From a checkpoint of a small image classifier.
Training: soap at rate 0.0018, 5400 steps, held-out accuracy 99%.
Rows from block 9 of a small image classifier, named by matrix and row number. Rows with one number within an expert belong to one neuron, the router's apart. Each number is 500 + 50 x the weight over its row's rms, rounded and kept within 0 to 999. All counts start at 0. Numbers have three digits each.
Before each expert's rows are labels from the 100 images, of 14976, where the router gives the expert most weight on average: "responds to" is what is common among them. Only what is clearly more common there than usual is listed. The data: rosettes with rotational symmetry. In brackets: how many of the 100.
# router: router (model.blocks.9.mlp.router.weight, 4x192, trained with AdamW), inputs 0-95
# up: expert up (model.blocks.9.mlp.up, 4x96x192), inputs 0-95
# down: expert down (model.blocks.9.mlp.down, 4x192x96, transposed), outputs 0-95

# expert 3
responds to: ten-fold (47); nine-fold (37)
router.3:537562455459528568489441477524491569523525480478546540563501535457477544419448519507416433606470545528598484435478378506515541393459481523456475573431499538461465498531569517439446571570520487463445533540463501457460587581493486553483560406398516510482478434525446517435596484467448513497
up.0:542500500500500500500484500500500500500500500298595500500502500500574404500425500500500500500500500500641500500500500457500500434513500500500500500500470430395596541500500500500500500500500500570500500500638390500500509500627500500500500500500500500500364586485500591488500476500500500578
down.0:380500500500679500500500500500500500500500482500500385500500500500393535500500377500500500500500500500500368500500500500486500500500500500500500500570500500500500500500500505500500546500500613500500464500500500461500540500475500500500500500433500500500500500500500362500500500500500500425
up.1:427527500500500598500482600500629500506500432500484500500621500440500459447500470380440500531500500475500611500500522411500500500465399500500500568500500500500500500500615457500469500500500391500596500538500587500500500500500621435340602500500555500472500435500500500380500500390500500500
down.1:618500500383439500615472500500514541500500500401500500584500416500511576539500707500500565557500419500500500500616500500500500428500500448500477500500500500500500500500390500500500500500619501500415500369427500513500587500500500500500295480500500500500500500510500500500500427500500500428
up.2:500500500500471500500500451656500500500500500412500575500500500548468500471405500429500500409500500530500522440500500500431500426631500390500500500566500379571500500524500529500409500477460500364500411500500568460500595500500500500500500625556500458500500500500500500467380500500500421576
down.2:461500500500500500500599500500500500500520500500500500411500500500500500500574389500605463500500433500500500500500311447561500500500600500500500584417500500383500500500500434500620540500500606441610536500500461500500511535485451500500447457500500644616500500500500500500500500500500500558
up.3:500500500500500500500500500500500616366500500571500500500500500500573454500500500508350500500500402500572500500500500500500500500539500500439500500508574500503500390500500500483500500577500496500356500500500500500500500500457500500612500497500500537677685500500500500500409500500500500500
down.3:500500500500422592510624621500623500557526500500500500500500500500354674500500500500662500500500500377444500500500500500500500500465500500500500500500500578500500583500622500500500500500500500500500650405500500500500500500589540500500500500500500500425500500500500500500579500500655500500
up.4:500516541500500500500565500500500500499500500500400456369500361500500500500500496500500549500351500500500500500500500500500500500500500500380500500487500500500653500500551613500500500500500500500541500622500500500500500500425500500465392500389500500401500392500500500421500500500500444500
down.4:500500414531500500500500500500552500500427500500500466639500606500500500500500500597500500514500500500500500500407500500500600500500500550500508608500546500500327560500447500500500415500500500500500500308500500500408500500500500500500500579500500500627500500500500396636500500500500541500
up.5:500618500531500593353357500500500589500500500500669500500549534500500500340500445500500555500500500500500500500500500500451500500533500606530411500500478523500563512500605500500500500500580500411500500573500617500437500500423500500500537500551575500500500500500500470500500500500500477500
down.5:527500552521500500733402500500500352441500500500522500500500467500500500467500500500500500500500500500436500500500431646685500500500500500500500418500500500577500500581500486500537397500500500537500500470500500500500500500520500500500500500376401500569546375501500615500500500500500500500
up.6:481500500500500500394500500500500500500500500500500500500343500500500500500500500500500500534560500500500425460500500621500500500533633500500500500568495496500500500500500500500500685500500500500416500500401500500500395500500573500350500560316500500500533500500534543500500500554274500500
down.6:596488517500500536500500500500500500500500404383485506500725500500500523500500559500425500500359500500500500500500500407500500500454418500500500500500500522541500391500500500422500582500500423376500500617500500500500553500500357500500500500500500500565500500500500500500500500500500500500

# expert 0
responds to: ten-fold (67)
router.0:533501515492495437482476526496472407409584538561492511427529562471456490609492467484553536463387453487485508640497514496511530557557519506530472465555535493455575482532413491545577467425516464544504525500564488614556460488546443436488581559496431464443557557514508538434507505477478436569
up.0:500555500500500375500500513522447500500385500500493536500500513500500611269500500500564500464542500500619639500500500542431500402587535500442456444500500500500500514563500500496513627500412500605500500322500500505552500500701529625500500500500500500500500500500429598500500500660500548500
down.0:500500545554432589500500500523570500562500500500500500500500500438500374633500407500500468541500500504462500405500500625398500454500534500500500500591500500500500604500500620500500482500500500500500569500450490426500569500500571452500500500339500398500500500500500420500500500500490500500
up.1:348610500500503500500609500500500500500500562500500500500500660500500500500358500500314500500500500500500500500500500500500500500500500500496500500500620504374575435500500542501500500500500500500500500500541500437500449500416500579500511545500500673500500500500500490500500500500500500500
down.1:500500500500500397500500500500672500500500500500500500623505500500500500500500500500500500500500500500487500574500340479500500562500500462588500500500500500500474500500500500484500405500500537500500632500500500500500500500628500500500562500394381500500602500500500500500500526571500410500
up.2:500500496500456500532449317500500574500500394500581500344500521407500563500601500500476500406521500436500562500415500500483500500500465500500420500500541447500500500380500466500500578579500500632500570516423500500401500500500500500500518546500500461494500500500438661500500500393500630500
down.2:500500500500500500500503660500500500500500500592500406606500500500384636500418500500500500518530500500500500500500500497500500443583514500384541500500500500500506546500500500500500500347500500419500500500500470500500500500500573634500500500500500662500500500500500500435500500568546416500
up.3:500500352579535500280644500500500500578500500479500607500500500500500538500500415500500500500500500500500500629500500494500500500500500500478381500569500414527500500500554625500551415500547500500500412500602453500500500500500500500511368500500500500500500500500500500500500500500631500500
down.3:500500500500500500618500500500500500386411445615500500500500500500500500437500500651339500500403500500642500500500500500487500500500472500500500500500500500500517500500500500500500558500500500424500500545500500421500500500568376500500622500409500500500500500346431500500500500500500500500
up.4:500500451500433491384451421500500500500500500500500500390365363635500556419500673500500500467500500500500500500500500500500500500500500500430500449566500500500500575500500449500500322500500449407551500604500624500500596648597500380500500500500500517500427459500500500500500500500500500500
down.4:500500500500500500500617500562344500500500295331500500500534634500500579695500500500500500500569500500500622435500500500500500500500500530657577500432388500500500500500500500554500645500500500500500500500500500500561500500478500500500554500546500500500495500500701589500500500511500500500
up.5:500500500603500500474500500500582500500502592500500500374340500500500500512639455367500500500500500500500668621552500565500500590500500500668500500454488500500465500500500500500413500500500640424500500536500500500500500500500500500356500500500605500500500500501500500627500474500500500500
down.5:500475500500500500500500500500351500500500500500500500411500500570500500500500525500500412500500431500500500500500500500398500466500500500500500500500500379401500500500500561499500500500500468509556500500500500422500500500500500319500500500500500500500500501500500500500500500574500369454
up.6:358500643500500500500481500500666500500500500500631582500500500500500500500618500500500500378500501544500500500500500507500500555500500500500500579500500512500500500422500500227374325500500500500573500594500594572560586601464500498500500500500500500526500500500500500500500500500500500377
down.6:447500500500500500500620594500310507432500500500500500500500500500500491573500500500500500479557500500594472500500500500500500500500500439500500500500500500500500500500500500500500631500500500500500500345500500583595500500500609500572500525500659500500333518500500500530526500650500500500

# expert 1
responds to: off centre (86); dark (34)
router.1:488538490496494525521479492506379567433385529468542507521500477510514524535591413513486495511545491493414502481447489591449486486464500407554495510500490463578414509528591447472479496471385436519469453432498538514525517505476558538533392490505550428463468532497463422561477575542567490548
up.0:500389500500578430344500500500500650500413500636500500500500500500500500500500500357500500500503500500500500500500500500500500500500567500500500500500500500528500500519500427500500591500500500500500500611500540500500424382500500467454500500404500500456500500483500500500500500500500624630
down.0:500500551500500620500500500500500529500500500500500278500500500472500509500495500534586500500500500500500500500500500500578500500644500500525578500500500500500500500500577638500500436430453500500500452529500529500500500500500500500500500500500445500510389500500500500500530500500500500500
up.1:500500500532500500500500500507605500457439394498500536500537403500601500399500500500411500500500500500560500471500500500500500543500500500500383500500419524500433435500500500500500500500500500500500566377438420500500500500500611500625500527428500500580500500500500500500500500500454546500
down.1:500550500494500500637500500500304500500500504500435552500595500336500500500500618500509500500500500500500500500500500467500500534500500500500500500500500500407500500500490500368500593500460452500500500500500602246500500500500500500500490500500500500500500500316500500500500500500500500611
up.2:500500500500500592504566500500404500500461500500500365500500602500500500445500500500500449500500500500477500500393588590522500500500500524500500568500500500500500500639500500430500500500500500500500500500500500500500500659500500500500500500500500500441500357500500500500270500500699562626
down.2:500542324495500480500500458500500500500535500500500698500500500500500415500420500603500681424500414500500500500500456500500500500500459500500284500557500500621500500444500500500434500500500500445500500409386500500395610500500500500500500500500500500515500500500500500500500500454500500500
up.3:500500462500500500500500384500500500609500372473500500500500500500431450420500500500500500500500500500460500500500438500452500386500500500500403500500467500405604500500552500500500500500594370500363500444500500500500500500500500500500514500500500643594552500500500500500500608500500500500
down.3:500500500500662500416500500500500366443500500708500674440500500574532625600500500500500500500500500575500432634500500547544500500553500500565614500500500500500500500500500500500500500500500466500511500623500500500500500500500500500500500500500500443500500500500500364500500493569500410547
up.4:532500500500500418459500448500500570500500500500500354500500500364397504500500500500500575500500510500500507500500500500423500500500500379486500500500500500500500500500439638414500500500500500678459500584500500500500527500500581614500500510652500500500500578585500542476500500500500500378
down.4:500500500500414453500500603500500500627470500500500597500508500608500500500500500500500500500500536500619500500359500500500500500491669500500500500500500500500500500500562500500500500500500500425500574500500500500500500500500500500473500500500544402500500500500551500500345500500500536500
up.5:500500500569500500469500326550500500500500429500676487500379500500429672500500534500500500500500461500500500387500500500500500630447397500500500500537400474500500500500500500500567500500506500500500500500500412500500607500500554500490600500500436500500500500500404500500500500500500467500
down.5:500561509500500500500500464500500500500500500500296640500500500496500500623500500500500605456500500432500500500500500500500500502594530500500500500533500500500500500500500500500500500525514500407376500589500500500500500500500500521500500500500500500500500469500500500500500500624500500519
up.6:500500500500520596566500500432500417500500500500500500500500600668500559590502500500500500625409500500556500500500500500500500500436500503500427500500500500500364590500436489500500500500500529500500500500500489500500500541624449360389500500500500500500500500426500537500500500500500500723
down.6:500500500464500554355436500500500594500359500500563500500500500504746451521500500500500462397500500500582500500583500500500500500500500500610500500440500451500490500406500543446500500406500445532500500442500500567500500500632500597500500500500500500500539500564500327544500500500614515544

# expert 2
responds to: five-fold (44); four-fold (29)
router.2:466423498493547430581499545517546410553511579461543420471488516476478470470465486547507446551601518443392530483506565466550504507481472522538482419519444503462571538463431501522472455475471596480545503479488473500463425540469556480511523471533527432460527489455523446563424430466502459444
up.0:481500543588500500500434500500500500500437340500500500453500333500500573560500632500386500500597500500530500500451500423500599500664500500500500500500462500500500500500500500582500500500543463500500500500500500500500500521500500500427500551378500500416465363495607458500500464500500440500
down.0:500500500500500362443500500500500573514500655500500500500500655500500500500500500500500500500517403500500500500500500500500341538500500500500500470663650500500500500500500500500500500500500500500500500531470500500500536500631500500500500500500500485486500500582416500500500537500500607503
up.1:500500662500500500500500452500500500500500374365500500500500318500500535500500500500500500500500500603500584500500543500536500500500500500500500500500500500500500500595389500500500500500500500431500506500500508441500371500535500500500500500500500500500494500521500470500500605500500500500
down.1:536476500500500500500500500582500553500500500538527500631500500500500500500500500675398500500488500454500500500500350500500500504500397500500521500500500500520536583500500500500500500500451500527500500500500500500500500500500500518500417500500500500536415500500500379407500500500500309500
up.2:500500500500595500687557468500389508500500548500427500500565500500500527500566500500500500500500616529500500500670500407500458529500500500500500500500500500500500500366500500500500500466505500559500500500661500523399500500523500500539500500418500500500407635500364500500500500428500500500
down.2:445578500500378620500500500559500500500500500500402500415500377500500500460500403500500500500408500468500500500611484523458500500380528500500500500500608500500500500500478420500500622553415521500500621500500441383500500500500600490500500411500403521500466418500574500500500500429500500500
up.3:500500578500500439443475500500500336500500579683595500500500500500560500500500340500500500431500500500354500500434558500500423500500474500500510500500620500500500500345500500500451500500500500555500500500532500500500445509500500500500500500589500500500631500500500500451500623457500533500
down.3:566500500500500500716500558453500500500500500500500489500500500500500500500596500369500500500500500500500500444590500500500479500500536552509500445500500500500431500500500354469603500550583568500500500500500500500500397500500584500621500500415500500500472585500500598500590500500500500554
up.4:500500500483500477500500500500500500500472500500500465500373463500500500500500500500500514500500500500500596684500452500500401500500500500500500500544500500500500500500500500500500500419635616543500500564500500500500385500517500348500456500591540431500500500421500500415500500500500452500
down.4:500500500500500500500500500714491500500630500500500442500638468500500500500500500500553500500500500500500500500410500500500523500500482462500554525441500500500500500500401500500500500500500500542500412500500621500500500504500500609589500421418489500500500500500451500500327443500500500500
up.5:500500500500500500500500500425649500500500279500500500588500500500500500500500500500500500500500500500646500421500500500500500500566523500500500500500500500500500500500318500500500500500500500465483500500500500500500500500500500679558500500500594538500500500500433500500434413500500429500
down.5:500518424500500500500500500500500500500480500500587500500442392500500443571500500500500500501500500500500500651500500426500500500500500500500406500500500506656500628500500500500500500500477408500500401500500500500500500500500500500500500500500500409630500500643500484500495500558349500500
up.6:500500500500427500500500500500500500413500500500500453500500500500443500500499500752537500444500500668500500500500500500389500500500500555500500500500500500500500500500500500500500500540500500500500500500500500500500500500500583500500500500500605483500534500576500500500374453500500500500
down.6:500587500500567406500367577500445500500393500500425551659449336500500500424534500342500500500453474500500500500557403500500500500500457523500500547583500500431500500500500500500500500545500500500500705500500458500500500500553500500500500500500500500500440500482500447500533683351500500523